config.yaml
method: "simmim"
residual_init: "zero_last"
lr_schedule: "wsd_sqrt"
Rows from block 8 of a small masked image model, named by matrix and row number. Rows with one number belong to one neuron. Each number is 500 + 25 x the weight over its row's rms, rounded and kept within 0 to 999. All counts start at 0. Numbers have three digits each. After the name is the row's rms in percent of the matrix's.
Before each neuron's rows are labels from the 100 images, of 14976, where the neuron reaches its highest value: "responds to" is what is common among them; "peak on" is the class under the peak. Only what is clearly more common there than usual is listed. The data: coloured fractals of 300 iterated function systems on busy backdrops. In brackets: how many of the 100, against the usual share in percent.
# fc1: MLP up (model.blocks.8.mlp.fc1.weight, 768x192), inputs 0-191
# fc2: MLP down (model.blocks.8.mlp.fc2.weight, 192x768, transposed), outputs 0-191

responds to: purple (25 vs 8.2)
peak on: fractal (35 vs 14.9)
fc1.550 118:498468529506483493492508501540438469505489524525497492489465511551507483567476559517502510531471513471517508530493522493525542519520471524487482512503495528511484504499498503504515502524482496450500508509514518541514502540514487524490489461483492525527480518518523477469387486459488503498489486462456523505454540532513507518515512482510486486506472518482486452503462452502489501523526524500530486514492482452505492531466498513508504483473488493538514503512484538486482524498480515506532494495483458446476519516486534490490539490527476484508475542526488539481518530543507487542
fc2.550 136:517478469449468521483455489498520499495526549504490464511478469484468522504532500526486557465461518510498484493518458494479466497489498524486487536534511518536486491537493498510510483490440473534440531570513471506495488504497450528529477515506519520530502547532465510470515496500540509489501490504485482461489466499489504499489522445539525551501474545528510479494492516528503488492500486483516500543519517517484504491520504488532481489514498468489484523503514512503507487538436495517481524513518477542460522496496528521466477467522517485573496507509523495485482507463541479523

responds to: yellow (39 vs 8.2); white (26 vs 8.4)
peak on: fractal (78 vs 14.9)
fc1.364 109:505489521508513513480527505470560499475477488502477530477468492506512514476559548513576498448560499521477466474504490481502525486507507492492500474469496484526488506554503501508576483429499504518496495499519510486551479499512494466508517506451490512509509490501519531494479419513488493480503482504537474512551523510529482549512499498510526493524508529483494510507552526457461434486468531495497494476524492519521491490500496517485497524538538484495529541527526529500506453510496525491476518478515540500490506485513465480490494491525481509523483513514492514491473507476503531519
fc2.364 110:492516534532516496466510496480488498492495522501486450500509477467492484506456573493482503501501497499491478517492491482509539516510502508469524510518537500455472513506539459505499492470528519528494538520500533516509525497480515558475500525488537468546461541513479466527466506506528490475502509523491521487528488500517495498523443508495542499502463471470428512503486508484501493491532492486444464486493530469503483471520489486471531508473493543490534498479458471519523483485501511493480428538486428478477545489526509511513492483536491492495534524484489478526531543498464515531

responds to: yellow (37 vs 8.2)
peak on: fractal (53 vs 14.9)
fc1.695 116:487494571529512508502535502484509489473511509513472470494498491572526529533537503483490494499501489486497423489498496489516530506540532502535488478464511511485500488498491496492536493469499511453471520491513511498497540507498487482509461522520508502479457452475508502501488454538512496502500490495495508492506464495541499456507491515498488528505492542488479534514449546498462521497503526506459512482530516588526465519500494501484498510518537419507538490522526477493507530503478571494520506518466469484505493509563528510483489474482506508479505477550488523508473507490497506530
fc2.695 103:489512488464529472513478532503489479470505511529510473503511498434479446483485518498499482542519534487528507532525479509505470505505466486481509500558471532516492476521523494489513499503523527538530540472505524448500493518485483483523544477494482484532519486468522474483516501487510492484468440490515537521499535491498524556512524518536514496499454512520509473512533460510516497549504476497507500527517514482495552465526500495488470496456579514479495515504459501513498497469474511498520503487433528491460518463490502460480496484469543502455512490509471480550517521499491497539

responds to: yellow (35 vs 8.2)
peak on: fractal (70 vs 14.9)
fc1.29 101:510462472502490506483493495476489501511488515495481514511520504479522479506482481515499514529506505504440481478481492504527501498532473479510504497501511508552497498582506499497499483481519503496489521529500495494516490449494510526488491512524506502492503521487539505441506528494506514532403475471480485490502496485512514523538511519508514507496569491509490511469496485477499479453515498504501469477494502491503490449473496505525495542509503517474496527447494493489492489473501445498523509502471488489495517497504472515518488497496466492509515498498508491497526469522472488672
fc2.29 070:473438559481504511461496510451504436489507490531511560491484491499462504484491471487508483505466461484523525526479497477509522502479483474527467481483480487513494506515480492495469518481506509506496496480437515488480503472516481481506543541521484484475488509532439494537447497495475504503532487473499523503509482535488516453530497474497500494505451476490491529493532523522451485514525520553486530478486479501502472529587490511480489485453443510485501491506479480501495484479531525496514508475463502548523504482512542499508490530512492480514556502506516513517534520474519503535

responds to: purple (84 vs 8.2)
peak on: fractal (63 vs 14.9)
fc1.440 094:482502491484494515417496473539492476491506479532496480508471483454485516483517524511513477496508518515511495501485514498509532493509510503447524517507518515440484487414479510454532496512487518507475533504496505566527488529516497465506523508495488525488486481492539499511463475524499501513507502466485510488496527493491509545589473480507503437503498560490479510523479528477446493467467511506500493463503509516533494492471489523476509504493538471508465473517479509483484523501512484531514511499504545451461506535530497530496507498523491514504440528515548510519479502494480528536
fc2.440 126:498524517490480509458552538560512497498500536506492465503557472440491504519483505463514473510503480532483511451484553475495469506480494512507486505495461487494513544474436523487551466509474506506500509530484482489528500474474506476485504486462509538519541481511491484513506517546512533491500548528501487529520455462488495509486531488551484480493509516467504466486527532515519510524507482502473525499489504520486499478532504527535515501495560475487501519523507524513511514466489503525491473482523484478402494498471487540528484512489469490532497497527477517519500558501512503524

responds to: purple (25 vs 8.2)
peak on: fractal (44 vs 14.9)
fc1.555 089:502508503474478492510510494507510461530516484520558526525513524546471509486527507571472505515493489435463527467506495459519493492538507470484507514520482533469521561471508452502455511493497439488506519489485492535493490507519477514532517489498503494549483516488522524486467495496459474490526500531496466488483512481492507532509502518529489564499469475485441456493468459484502507464503512479481469507507495523551486486498474453553460464504548508515535479495503509529496511519496526504494467527513451506498494526491534513458481506489499471491488522482488500543509478531481478519
fc2.555 072:547501501549498491466463558491489497435499473509473488491495509509482494495519496498490495543510510506530534546462489504513527520489524506511492480450485470527476535499484511541494532521456497575490510528507491514497520512465469469500499493527499493485519478488513492520451522518481503496512471514504449503521498524489484496488471492488515460497493518486490501463503502504531496471505497476464473522513494552492504503638459494494523513519510513514476490466487464515513468477511475504466557517541511523488519504504518514530542496523517464505514483517515487515500511492529519471